config.yaml
dataset: "scattered letters and digits in many colours"
image_size: 48
encoder_mlp_ratio: 4
encoder_layers: 12
loss: "l1"
decoder_norm: "groupnorm"
decoder_weight_standardization: false
decoder_blocks_per_level: 2
residual_init: "zero_last"
lr: 0.000475
beta1: 0.9
batch_size: 128
weight_decay: 0.2
Rows from block 3 of the encoder of a small image autoencoder, named by matrix and row number. Rows with one number belong to one neuron. Each number is 50 + 10 x the weight over its row's rms, rounded and kept within 0 to 99. All counts start at 0. After the name is the row's rms in percent of the matrix's.
After each neuron's rows are labels from the 100 images, of 14976, where the neuron reaches its largest size: "top examples" is what is common among them. Only what is clearly more common there than usual is listed. The data: scattered letters and digits in many colours.
# u: gMLP up (value half) (encoder.blocks.3.mixer.u.weight, 768x384), inputs 144-191
# v: gMLP up (gate half) (encoder.blocks.3.mixer.v.weight, 768x384), inputs 144-191
# out: gMLP down (encoder.blocks.3.mixer.out.weight, 384x768, transposed), outputs 144-191

u.71 033:38 46 50 50 51 50 50 49 58 53 45 50 50 54 50 49 45 78 50 45 53 40 49 48 52 49 54 53 51 52 48 47 49 53 60 47 56 53 47 53 99 56 45 71 53 46 51 53
v.71 147:52 55 46 52 44 47 41 40 36 55 49 42 54 56 44 43 52 18 48 60 43 63 50 43 60 49 45 68 51 48 48 49 44 42 28 57 49 38 61 49 15 47 46 29 51 51 56 38
out.71 118:38 60 48 53 51 53 48 47 55 57 29 50 54 69 45 46 41 56 46 44 52 50 47 48 56 54 52 47 65 53 44 32 39 49 53 40 58 63 49 56 54 83 39 54 60 33 54 47
top examples: yellow; white; pink; orange

u.606 082:38 54 43 59 51 47 40 40 45 48 45 40 58 62 50 45 49 77 51 51 48 50 47 38 58 49 45 66 53 54 46 38 34 52 48 56 56 44 60 48 88 55 38 70 56 44 65 48
v.606 033:36 43 58 50 44 51 40 46 67 59 39 49 46 51 54 45 46 83 41 44 53 39 50 42 62 47 51 49 51 53 51 44 39 58 68 57 49 54 52 47 93 55 38 74 63 38 52 58
out.606 031:37 50 65 44 32 42 65 39 52 60 60 39 45 52 40 64 49 52 31 42 48 48 45 59 57 59 47 42 46 50 42 29 55 50 56 24 55 55 52 52 50 61 54 49 48 57 60 73
top examples: white; pink; yellow

u.267 123:38 47 38 51 62 56 39 52 50 54 44 47 60 60 53 39 43 80 60 40 45 39 48 33 53 50 58 67 60 55 52 49 44 49 57 60 51 51 49 47 83 56 35 78 52 39 49 50
v.267 039:56 49 65 49 44 50 60 45 54 48 54 51 47 39 36 58 58 27 36 57 54 56 60 67 51 46 51 41 39 42 48 53 63 45 46 34 54 47 44 55 18 52 67 29 44 67 43 54
out.267 017:47 27 41 50 44 52 57 44 45 53 52 34 63 55 65 52 70 50 59 49 39 43 36 44 39 37 45 55 53 46 40 50 26 44 46 64 42 58 65 28 53 46 47 52 56 39 38 47
top examples: pink; white; orange

u.96 091:54 54 54 48 49 48 50 48 41 52 52 51 51 48 47 49 51 12 52 66 52 69 54 53 49 49 52 53 46 46 51 52 56 44 30 47 48 45 48 49 05 49 57 15 46 55 50 41
v.96 063:41 40 44 51 55 55 48 56 53 50 48 46 59 63 62 46 51 77 69 38 47 37 46 36 47 47 52 58 58 58 47 52 39 47 62 61 51 56 50 44 89 50 43 76 49 39 46 59
out.96 042:52 52 52 30 63 63 55 66 42 38 45 64 67 67 64 51 47 50 52 53 62 51 56 41 39 48 62 51 53 59 38 63 52 27 51 44 57 50 46 46 47 75 58 50 41 45 61 46
top examples: teal; black; purple

u.38 053:54 63 48 63 31 45 47 40 44 54 45 37 40 55 39 54 54 47 43 53 37 64 47 45 64 49 42 51 49 53 47 35 32 60 39 64 48 52 70 58 62 49 37 45 64 47 54 43
v.38 048:56 51 34 48 63 63 40 67 33 45 42 58 56 56 66 33 41 41 68 52 51 49 51 36 46 53 59 64 62 61 56 54 42 46 40 58 51 56 45 39 28 53 49 44 42 38 46 42
out.38 033:35 62 69 41 43 43 44 44 57 54 49 46 52 50 35 47 41 52 29 60 62 57 54 45 61 54 49 56 36 44 53 48 56 55 55 23 57 33 46 57 51 67 47 50 56 62 61 55
top examples: teal; white; pink; yellow

u.93 025:39 59 43 54 57 51 40 49 62 55 36 50 55 56 48 44 44 76 49 48 60 41 46 43 59 54 57 60 56 54 52 36 47 61 63 48 55 48 48 46 97 63 30 77 54 43 52 51
v.93 050:70 49 58 46 38 51 59 57 43 46 56 54 44 41 52 63 59 15 53 55 45 61 52 59 43 44 44 35 40 50 49 55 53 45 37 50 46 55 48 53 07 41 68 18 43 59 45 46
out.93 031:66 70 61 41 53 39 43 59 31 43 45 55 52 42 56 57 51 44 43 73 65 86 57 49 52 50 33 42 49 52 46 43 50 51 39 47 57 48 52 40 44 55 59 40 47 65 77 28
top examples: black; brown

u.500 015:34 61 49 55 47 59 40 56 57 64 45 56 47 58 39 46 50 64 45 46 46 43 39 42 66 56 62 55 50 64 52 36 44 55 61 49 56 48 49 60 71 54 44 61 66 40 49 51
v.500 095:62 49 57 46 50 47 53 57 40 45 54 55 47 42 51 53 53 14 52 58 49 61 58 57 44 50 44 44 42 45 53 54 60 46 34 49 47 51 48 49 06 48 63 16 44 62 46 49
out.500 053:68 45 38 50 64 51 54 56 34 44 47 58 53 48 65 52 54 41 65 54 52 55 51 51 41 44 47 48 59 54 52 62 49 48 38 73 47 57 51 37 41 36 61 42 39 50 47 39
top examples: black

u.629 045:52 55 43 52 55 50 41 44 18 43 52 50 61 57 52 46 51 43 58 59 55 56 49 37 53 54 45 68 53 53 50 40 33 40 24 59 57 43 60 45 31 51 41 40 50 48 61 47
v.629 449:59 58 59 48 42 46 55 47 43 50 51 51 47 46 46 58 55 11 43 64 52 69 52 57 49 50 45 41 44 47 48 48 51 50 37 43 51 50 51 51 04 50 58 14 50 57 52 46
out.629 056:53 27 46 49 42 46 65 54 42 49 61 38 52 56 72 69 70 48 56 45 37 40 45 46 38 40 43 41 55 45 37 46 32 41 45 64 45 68 58 35 51 38 50 50 46 48 50 51
top examples: blue; brown; purple; black

u.176 024:60 58 64 51 36 45 55 42 51 59 50 48 48 46 45 60 59 22 36 57 50 65 53 60 52 49 49 46 35 43 48 48 52 50 45 38 48 50 52 51 11 51 57 27 58 60 52 49
v.176 024:52 39 52 58 52 48 57 48 57 49 54 46 46 40 45 56 55 68 59 37 45 39 47 53 44 53 57 48 50 33 53 54 54 57 63 62 38 50 45 57 99 41 55 73 47 64 38 51
out.176 038:60 58 67 49 35 38 55 56 48 38 66 45 38 36 56 70 59 45 53 58 53 74 58 60 48 58 30 27 48 44 38 39 58 51 46 46 49 47 51 46 46 40 60 41 45 64 69 44
top examples: yellow; white; orange

u.286 022:45 57 46 71 48 49 50 49 54 50 47 44 41 47 45 51 54 72 45 44 35 48 46 48 60 52 47 52 49 54 54 41 45 60 56 57 45 50 55 52 97 49 39 70 61 50 51 48
v.286 080:47 40 60 59 38 50 50 44 64 55 53 43 42 44 44 58 57 78 46 37 42 37 56 51 56 45 50 51 40 42 49 56 54 52 62 58 43 51 53 53 99 44 51 75 53 56 46 53
out.286 037:45 58 67 43 39 34 50 44 56 56 59 44 46 36 42 55 54 49 31 59 58 68 52 60 62 62 34 38 41 45 48 36 56 60 47 27 55 40 50 56 50 51 51 46 55 64 65 49
top examples: teal; white; orange; yellow

u.293 086:56 55 61 50 39 48 55 44 44 52 54 47 48 47 45 56 56 09 45 61 51 66 51 57 50 48 50 46 44 45 48 52 54 44 36 45 49 49 51 54 07 50 58 13 50 57 51 44
v.293 132:42 48 43 52 54 52 36 49 48 49 47 46 56 61 56 38 47 74 65 45 48 41 49 30 53 47 54 71 55 54 51 47 37 48 56 58 52 49 51 46 89 52 40 71 53 42 53 49
out.293 025:58 55 59 43 53 45 50 57 45 38 57 54 59 50 69 60 57 48 56 53 58 57 54 48 41 50 31 39 53 47 38 47 47 38 48 58 51 49 51 38 48 52 58 49 41 55 71 38
top examples: yellow; orange; pink; white

u.665 041:58 59 53 45 48 52 45 50 37 48 49 53 53 52 45 50 47 14 50 70 57 70 55 49 51 48 56 53 48 46 54 49 52 49 37 42 49 46 45 46 04 54 53 17 53 51 51 35
v.665 150:41 46 72 54 20 46 53 32 58 60 56 34 44 48 45 59 59 51 39 46 44 47 45 54 56 43 45 49 43 41 39 48 46 43 56 46 53 51 60 59 67 51 50 54 56 50 52 56
out.665 114:45 54 62 54 37 36 65 46 52 54 61 45 38 43 47 68 61 46 43 47 44 63 49 61 53 60 37 29 50 50 38 27 50 54 48 44 59 63 54 57 51 51 51 45 55 54 66 54
top examples: yellow; white; pink; orange

u.251 112:36 46 43 52 54 52 42 45 53 48 50 43 61 58 53 45 49 86 58 42 48 37 47 39 51 48 52 67 55 53 50 49 44 48 59 53 53 48 54 45 96 54 42 80 50 45 53 53
v.251 030:61 51 41 55 71 66 42 66 44 45 36 68 53 52 50 37 32 61 60 51 65 48 56 53 39 59 60 39 58 55 67 40 52 60 55 66 50 55 31 43 54 54 41 56 52 40 35 40
out.251 035:46 16 55 51 38 40 66 42 52 49 74 40 39 42 62 66 75 49 51 41 39 43 42 53 39 46 35 39 44 43 37 47 44 47 49 61 44 50 62 44 51 37 53 52 44 58 50 57
top examples: white; pink

u.605 013:46 50 55 45 48 44 35 46 63 56 48 47 48 46 45 47 55 67 23 44 52 45 59 45 85 54 51 53 42 39 52 52 46 52 58 46 52 40 50 52 71 50 30 62 60 50 50 45
v.605 035:48 39 51 49 47 55 35 55 64 53 52 47 49 47 51 36 48 82 59 36 46 32 57 40 49 49 58 70 49 48 51 53 56 48 63 64 45 52 47 51 93 48 47 84 52 49 45 57
out.605 051:46 57 34 56 68 64 36 57 55 53 29 61 49 57 38 36 24 64 60 43 58 46 50 48 55 55 66 52 72 58 63 53 61 60 60 42 58 60 37 57 54 62 37 54 43 29 30 54
top examples: white; yellow

u.130 055:32 49 46 50 57 50 44 57 62 51 39 56 51 52 51 39 40 87 48 45 55 40 49 42 55 50 50 51 51 54 52 53 46 61 67 52 59 47 48 50 99 55 40 83 50 44 49 57
v.130 027:36 52 38 49 75 58 36 59 52 49 39 53 64 60 55 30 24 67 66 44 58 46 47 37 47 49 65 62 61 49 52 49 56 52 58 43 46 52 32 49 63 59 40 69 49 40 45 52
out.130 027:45 63 37 50 60 50 38 49 51 55 27 56 45 43 32 30 28 53 46 50 51 49 49 48 56 53 62 54 51 53 68 56 57 58 52 39 51 43 46 62 52 53 42 52 48 52 40 47
top examples: black; brown

u.673 045:28 43 57 52 42 47 48 37 61 64 56 39 52 53 49 54 53 75 46 44 50 37 46 48 58 48 49 55 50 43 41 46 44 46 66 41 58 50 55 53 99 55 42 73 56 45 53 56
v.673 052:50 57 65 53 22 43 52 34 50 54 55 41 43 47 41 58 64 30 32 58 44 61 50 50 62 46 40 51 40 46 42 44 46 47 41 49 51 43 71 57 42 48 51 33 59 55 58 49
out.673 047:35 65 50 40 64 53 36 55 51 57 26 56 65 52 41 43 39 54 43 55 75 53 56 47 52 57 52 55 68 50 48 53 57 46 48 26 62 45 45 50 51 77 44 50 46 41 58 44
top examples: blue

u.101 035:37 40 57 54 42 45 53 41 59 50 53 38 52 53 48 53 54 87 52 38 47 33 53 50 47 47 50 54 47 41 49 52 57 44 63 48 48 48 53 51 99 47 52 85 48 53 52 57
v.101 076:42 52 54 57 31 46 45 39 61 53 46 40 43 56 46 57 52 70 37 48 48 46 44 44 65 51 43 51 51 52 38 40 37 56 59 56 53 52 62 52 84 56 41 65 62 43 57 50
out.101 048:39 68 55 48 50 50 40 48 50 58 30 50 57 60 42 47 40 54 37 55 62 56 51 44 64 56 45 49 60 54 45 34 44 51 48 38 62 54 48 53 52 76 42 50 61 42 66 44
top examples: brown; black; blue

u.86 057:36 49 47 50 60 53 46 57 65 50 44 56 51 54 50 46 41 93 50 40 52 38 48 45 53 52 55 48 55 54 52 46 50 60 72 50 55 53 44 54 95 56 37 83 51 45 47 55
v.86 051:46 52 38 53 65 57 34 54 33 42 44 52 64 61 55 32 39 61 64 52 56 49 51 28 53 51 55 67 57 54 62 48 40 51 44 58 53 46 43 42 54 54 39 60 55 43 54 42
out.86 021:57 47 37 50 55 56 46 49 47 54 41 50 45 41 41 29 39 49 57 49 42 44 51 44 44 39 63 60 43 47 68 68 53 56 51 59 36 41 47 48 49 34 47 51 46 53 26 44
top examples: black; brown

u.621 050:37 37 51 54 48 52 44 52 59 50 51 47 50 51 49 42 47 79 51 40 48 37 55 46 53 51 51 57 47 49 52 52 54 54 60 56 49 49 49 52 99 50 44 77 51 47 49 53
v.621 044:47 62 64 56 32 46 54 40 55 57 51 39 38 42 35 54 54 25 37 55 39 59 47 52 57 51 42 48 43 47 46 47 48 56 39 46 44 43 68 59 33 46 41 36 55 61 53 50
out.621 072:33 56 57 46 48 47 51 47 54 58 40 45 54 59 48 53 50 55 41 47 55 51 52 50 56 61 44 42 62 48 40 32 45 49 51 27 64 61 47 56 54 73 40 52 57 42 64 52
top examples: orange; pink; yellow; white

u.425 344:54 56 52 49 50 47 51 49 34 50 50 53 50 49 49 51 50 16 47 76 52 84 48 52 50 51 47 48 49 50 49 49 47 50 25 48 51 48 51 50 07 50 53 06 51 52 53 45
v.425 073:44 42 50 52 51 44 40 48 60 54 53 37 57 57 54 46 51 77 55 39 50 40 49 35 51 47 49 68 50 52 49 49 45 49 59 55 48 46 59 42 99 51 48 75 53 48 56 51
out.425 386:66 36 52 49 43 51 63 51 51 40 78 52 40 40 51 60 57 44 56 47 40 45 48 58 43 46 50 46 35 51 47 63 58 47 52 63 40 45 57 48 45 25 66 47 44 67 43 66
top examples: purple; blue

u.677 066:50 45 43 47 58 55 46 51 40 50 52 53 62 55 54 42 47 35 67 48 53 47 52 42 44 48 60 65 55 50 53 57 60 40 39 54 46 46 45 43 14 49 53 44 43 46 45 45
v.677 142:60 56 53 50 47 48 53 53 40 46 51 57 46 45 48 52 52 06 49 63 52 64 53 58 48 50 45 45 44 51 50 51 51 49 36 49 50 51 49 52 02 48 58 10 49 58 52 46
out.677 063:52 46 43 32 77 62 52 65 47 45 45 60 64 51 58 46 43 50 63 49 59 48 59 50 35 52 64 53 53 53 54 67 68 47 51 40 54 49 40 47 47 56 54 49 29 48 47 53
top examples: yellow; orange; white; pink

u.562 068:37 50 45 55 48 49 38 40 38 59 46 36 54 56 49 38 48 59 56 49 38 50 47 34 58 50 48 77 53 51 48 45 39 43 38 62 53 47 59 49 66 50 35 60 53 46 58 46
v.562 065:56 60 61 58 18 45 55 42 49 52 48 41 39 47 42 64 61 27 37 57 44 66 52 54 55 44 45 44 44 49 43 42 47 54 43 53 49 55 57 58 36 51 53 30 60 52 54 47
out.562 142:65 55 24 65 42 58 56 42 41 50 42 63 46 69 39 47 41 47 53 54 41 45 38 46 56 37 57 56 50 72 39 35 24 53 44 64 49 57 61 57 49 58 43 53 67 37 53 55
top examples: pink

u.269 036:46 53 53 50 41 49 42 35 41 58 53 43 56 53 43 48 52 20 47 59 55 60 47 50 55 48 52 68 50 44 46 51 48 34 35 43 56 37 58 54 06 55 51 26 52 49 57 44
v.269 029:39 56 56 58 45 48 43 47 60 50 43 50 42 49 40 48 52 83 38 40 56 39 51 48 58 55 46 56 46 45 56 49 46 58 66 53 54 43 53 58 87 56 42 73 53 54 50 50
out.269 057:58 37 39 43 66 51 51 60 30 51 43 55 61 49 64 52 57 42 61 56 51 45 50 47 38 46 47 49 60 50 47 62 44 36 32 61 53 58 54 40 43 45 50 42 39 43 46 42
top examples: black; blue; purple

u.394 100:54 61 50 56 41 48 51 46 33 51 51 46 47 50 44 53 53 11 47 64 43 80 48 49 53 50 43 51 48 51 48 48 46 48 23 54 48 48 61 53 21 48 49 11 52 51 53 42
v.394 115:48 54 65 54 23 44 58 40 61 51 55 43 43 50 42 69 64 60 37 45 47 48 44 59 52 49 43 40 37 48 41 43 49 55 52 44 51 52 59 59 85 52 53 57 56 56 55 53
out.394 141:61 51 36 68 37 55 58 46 55 51 57 54 32 49 36 49 47 47 57 45 31 45 43 54 52 47 60 50 44 57 55 51 48 60 54 68 42 57 57 62 50 30 48 51 59 48 31 55
top examples: white; pink; orange

u.465 079:44 47 43 49 58 56 36 59 40 45 47 54 58 59 59 36 44 66 68 47 54 44 48 26 49 49 56 71 56 56 54 53 43 46 54 57 54 50 47 41 64 52 44 65 49 43 48 48
v.465 063:51 51 80 47 36 27 50 38 49 59 50 34 49 47 50 54 55 31 32 64 56 63 49 55 53 49 36 45 43 39 36 45 38 53 42 42 51 51 57 48 35 54 55 21 58 57 58 44
out.465 109:57 17 47 50 49 52 59 54 45 47 61 46 53 53 69 59 67 49 61 44 41 43 44 49 38 41 45 45 51 49 34 53 36 46 48 68 46 58 62 37 50 41 52 50 42 47 47 55
top examples: brown; black; purple; blue

u.358 023:54 44 43 47 54 49 50 54 45 41 52 48 64 55 54 52 48 82 56 43 59 43 47 42 44 49 51 55 57 54 46 53 48 51 59 51 47 50 50 42 99 54 44 72 44 40 49 53
v.358 050:32 43 47 48 54 54 44 56 68 63 39 51 56 55 48 44 36 76 56 41 52 43 48 48 55 56 56 53 57 52 53 51 56 52 70 44 62 54 33 50 99 57 33 68 49 44 46 57
out.358 228:44 62 55 53 49 48 57 49 52 55 42 52 50 60 48 56 49 57 42 44 53 60 49 54 57 58 48 39 58 56 39 26 46 50 53 38 60 64 49 58 54 77 42 53 56 38 67 53
top examples: brown; blue

u.295 042:51 57 50 57 38 46 39 37 42 54 49 44 48 56 41 47 57 42 32 62 42 64 45 42 69 46 48 64 48 55 38 42 31 45 38 58 53 43 65 54 47 52 43 41 60 47 62 39
v.295 018:48 42 52 60 55 69 41 61 45 57 56 42 56 55 71 52 52 57 80 49 56 48 42 27 43 35 63 65 54 51 40 49 38 36 49 55 57 53 42 44 76 51 58 67 53 41 57 59
out.295 054:27 39 45 52 57 52 42 43 62 57 36 36 61 64 60 42 48 76 49 36 51 33 39 47 54 49 49 53 68 46 50 34 32 56 58 52 46 60 48 43 75 68 31 73 57 33 42 52
top examples: black; brown; blue; purple

u.575 021:31 54 51 53 54 48 38 54 62 58 38 51 42 55 44 35 42 68 40 47 42 45 49 39 73 59 45 51 55 55 53 48 42 64 61 63 58 51 51 61 68 55 30 69 59 40 49 52
v.575 017:55 53 49 51 63 50 44 70 37 45 45 58 48 54 56 38 51 44 50 64 54 57 70 42 47 45 50 57 61 55 57 54 45 48 36 64 50 52 45 37 26 46 63 29 55 43 55 34
out.575 059:60 49 22 58 64 62 44 55 45 53 34 62 46 54 40 36 34 50 62 44 39 38 42 46 49 49 67 55 59 62 65 63 53 60 52 65 50 59 50 58 49 42 38 53 49 39 27 49
top examples: white; pink; orange; yellow

u.447 086:44 55 42 57 51 46 45 37 24 41 51 41 68 64 51 49 51 50 58 61 56 61 48 37 51 47 44 67 52 55 46 40 34 43 28 51 58 41 67 44 53 56 46 45 53 45 68 42
v.447 028:29 44 50 44 62 59 52 48 66 61 42 50 52 55 57 50 51 71 43 42 41 42 45 47 55 43 53 42 63 55 48 46 44 50 69 55 62 54 42 54 81 60 35 71 51 44 42 55
out.447 043:36 49 57 46 42 42 59 40 48 58 43 43 59 59 48 64 52 53 34 51 56 54 49 51 55 51 40 42 58 49 30 31 39 46 50 29 56 63 59 48 53 77 46 50 55 42 69 63
top examples: purple

u.219 017:58 45 46 48 66 52 44 61 47 38 50 60 64 39 59 39 45 59 58 56 62 50 57 54 45 41 58 55 48 48 63 60 61 45 55 48 46 42 39 37 50 53 57 52 44 51 43 44
v.219 084:60 60 66 52 31 44 58 41 53 53 52 47 44 44 43 63 58 22 36 61 50 65 50 59 53 48 46 40 36 43 45 48 52 52 44 43 48 51 55 56 22 51 60 24 53 60 54 46
out.219 025:60 29 60 54 48 52 52 54 58 44 64 48 45 40 65 62 54 49 63 48 54 62 55 61 44 51 36 37 54 43 41 45 55 52 49 64 43 48 50 40 50 41 59 49 42 48 38 51
top examples: blue

u.635 118:31 44 51 50 49 52 47 49 65 57 51 46 51 52 49 45 46 87 53 37 47 33 50 47 52 49 55 55 53 48 50 52 53 50 67 53 50 52 47 52 99 51 39 83 51 46 47 56
v.635 045:50 56 62 57 33 47 47 47 59 50 44 46 41 47 43 56 49 68 33 50 43 54 49 50 61 47 40 49 39 47 46 41 40 66 57 56 47 48 58 56 84 50 45 63 58 51 50 53
out.635 026:50 48 42 42 70 66 44 65 49 50 38 59 61 51 56 39 39 51 66 47 55 46 50 48 40 56 68 51 63 52 65 64 66 50 50 54 52 53 33 45 49 51 48 51 32 43 31 43
top examples: white; yellow

u.265 025:32 38 51 48 52 52 47 46 61 60 50 47 49 50 47 42 46 82 52 37 43 30 45 52 60 53 53 52 54 46 52 48 53 53 63 49 48 52 48 54 99 49 37 75 50 49 45 58
v.265 035:61 63 57 48 39 55 52 46 53 46 55 60 42 40 33 45 52 18 34 61 50 58 56 53 53 50 49 47 31 52 49 62 58 42 45 50 54 40 57 59 15 52 55 25 45 61 51 44
out.265 075:43 55 40 36 72 56 38 60 43 53 25 58 69 59 56 37 39 53 54 54 63 50 49 45 47 58 57 52 67 57 57 54 53 50 48 38 60 55 40 45 50 75 43 50 39 38 48 39
top examples: orange; pink; yellow

u.517 040:47 58 47 56 48 45 46 43 17 48 46 45 56 56 47 50 46 28 52 63 61 63 47 46 52 47 47 59 51 53 48 40 37 43 24 46 64 45 56 47 13 54 47 26 53 49 69 41
v.517 047:45 57 60 55 32 43 51 39 57 65 44 37 38 50 43 60 53 43 30 49 42 60 45 48 64 48 45 42 51 48 38 39 39 61 47 49 50 51 58 60 52 56 36 43 61 49 55 46
out.517 053:43 37 60 52 36 42 67 46 43 56 56 44 50 58 56 71 63 48 45 52 47 50 51 50 51 45 39 39 55 48 24 36 33 35 42 46 57 64 61 48 50 59 53 48 54 39 60 58
top examples: red; brown; black; blue

u.246 172:38 47 43 53 55 53 41 49 54 52 47 46 58 58 53 41 45 88 57 40 46 39 49 34 53 49 53 65 57 53 51 50 45 50 61 57 50 49 51 48 94 53 39 81 52 42 50 51
v.246 059:40 44 52 50 53 51 47 54 58 42 50 53 59 51 54 47 46 98 55 44 55 41 50 41 49 48 51 50 51 49 52 54 48 53 73 52 55 50 47 46 99 53 50 81 48 49 53 52
out.246 033:56 38 41 61 39 54 62 48 53 52 72 48 38 43 51 55 63 48 62 43 32 42 40 51 37 42 60 51 38 48 56 66 48 49 52 75 35 54 56 52 49 25 55 51 51 55 30 55
top examples: purple

u.420 160:57 52 68 50 35 47 55 47 53 51 53 50 43 39 44 57 55 13 43 57 47 62 50 60 49 49 45 42 38 46 49 52 55 50 44 47 49 52 53 57 17 48 58 18 49 61 47 52
v.420 131:64 53 68 50 39 47 55 47 49 50 55 50 43 41 45 61 60 22 43 57 46 64 53 59 47 46 45 42 33 44 50 57 54 48 43 45 46 51 52 55 04 44 63 24 49 70 48 50
out.420 036:50 54 43 36 68 60 42 59 50 53 41 56 58 50 41 33 34 51 54 50 57 49 51 50 48 57 73 55 54 55 70 61 66 60 52 33 53 45 33 52 47 56 49 49 36 48 36 53
top examples: yellow; orange

u.521 066:51 62 55 49 45 45 49 44 40 55 50 46 49 50 45 52 52 12 40 72 51 80 46 50 56 49 45 49 49 46 48 48 46 52 25 49 49 47 56 54 11 50 48 10 53 51 52 40
v.521 221:43 45 48 52 51 51 41 50 59 51 48 44 52 54 51 43 48 82 54 40 44 38 52 43 52 49 53 63 53 50 52 49 50 52 65 57 48 49 50 49 99 51 41 80 51 46 51 51
out.521 180:63 41 40 44 65 52 56 58 37 41 54 56 53 47 62 55 53 36 66 51 49 52 49 54 39 48 50 42 55 54 50 60 54 46 42 62 48 56 51 41 34 39 64 41 37 55 45 47
top examples: brown; black; blue; the character W

u.690 132:32 42 51 49 51 52 47 50 64 56 51 48 51 51 50 45 46 90 53 37 50 30 49 47 51 50 54 54 53 48 51 53 52 51 68 50 51 51 48 51 99 52 42 86 50 45 47 58
v.690 046:57 59 57 55 26 44 52 41 54 45 54 41 41 43 37 54 60 51 35 56 39 57 50 53 64 46 39 52 32 47 49 52 46 54 51 53 44 37 72 56 58 45 49 50 51 65 52 50
out.690 023:43 48 38 37 69 51 41 51 47 52 27 56 64 49 50 34 31 51 53 51 62 46 46 49 51 52 54 57 59 54 63 51 54 54 47 41 56 46 37 49 51 64 46 52 37 46 44 38
top examples: yellow

u.479 092:44 35 51 59 48 51 45 50 61 50 53 48 47 50 50 47 50 78 53 38 42 32 53 47 53 49 52 58 47 48 52 55 53 52 62 64 44 50 51 51 99 45 43 77 51 49 48 55
v.479 042:41 52 43 47 57 56 52 58 62 50 52 57 44 45 45 52 43 76 52 35 49 36 35 56 46 59 54 40 62 58 53 48 50 64 66 50 53 60 44 54 83 50 44 71 49 46 42 57
out.479 081:58 52 52 62 43 50 57 47 60 47 66 52 36 38 34 52 50 47 53 45 37 49 49 59 53 54 55 47 39 49 63 53 60 63 56 61 42 45 49 61 48 30 55 51 52 58 36 57
top examples: white; yellow; orange; pink

u.532 205:34 43 49 50 51 52 47 51 62 52 50 48 51 51 51 45 45 89 53 39 48 33 51 48 50 49 53 54 52 49 51 52 53 51 66 53 48 51 47 50 99 50 44 84 49 47 48 55
v.532 057:61 63 56 58 30 48 56 44 46 49 58 45 38 40 36 56 61 27 39 58 37 68 54 53 55 49 43 48 34 49 50 51 52 54 44 54 43 42 66 60 33 42 55 31 54 61 51 48
out.532 013:39 45 46 52 64 60 36 51 54 55 32 46 59 53 52 34 38 51 63 45 50 46 51 42 49 54 58 56 70 36 60 58 48 49 48 61 55 56 45 48 49 48 43 51 48 38 24 48
top examples: orange; pink

u.12 090:43 47 51 57 48 49 45 46 56 49 50 45 49 51 47 49 51 84 50 43 47 38 53 48 59 49 49 55 48 45 51 48 50 55 60 54 47 46 53 52 99 50 42 79 54 50 50 52
v.12 044:39 37 46 40 61 47 47 61 51 62 43 53 60 58 62 43 45 71 66 35 64 37 44 43 45 48 54 51 63 57 49 51 49 49 62 50 62 63 37 43 82 58 42 72 49 39 55 51
out.12 101:34 53 57 47 47 43 55 44 54 58 42 51 53 58 46 55 47 61 37 50 57 57 49 54 58 56 43 40 57 52 35 29 44 49 53 27 64 58 51 56 58 79 38 54 54 42 66 59
top examples: the character W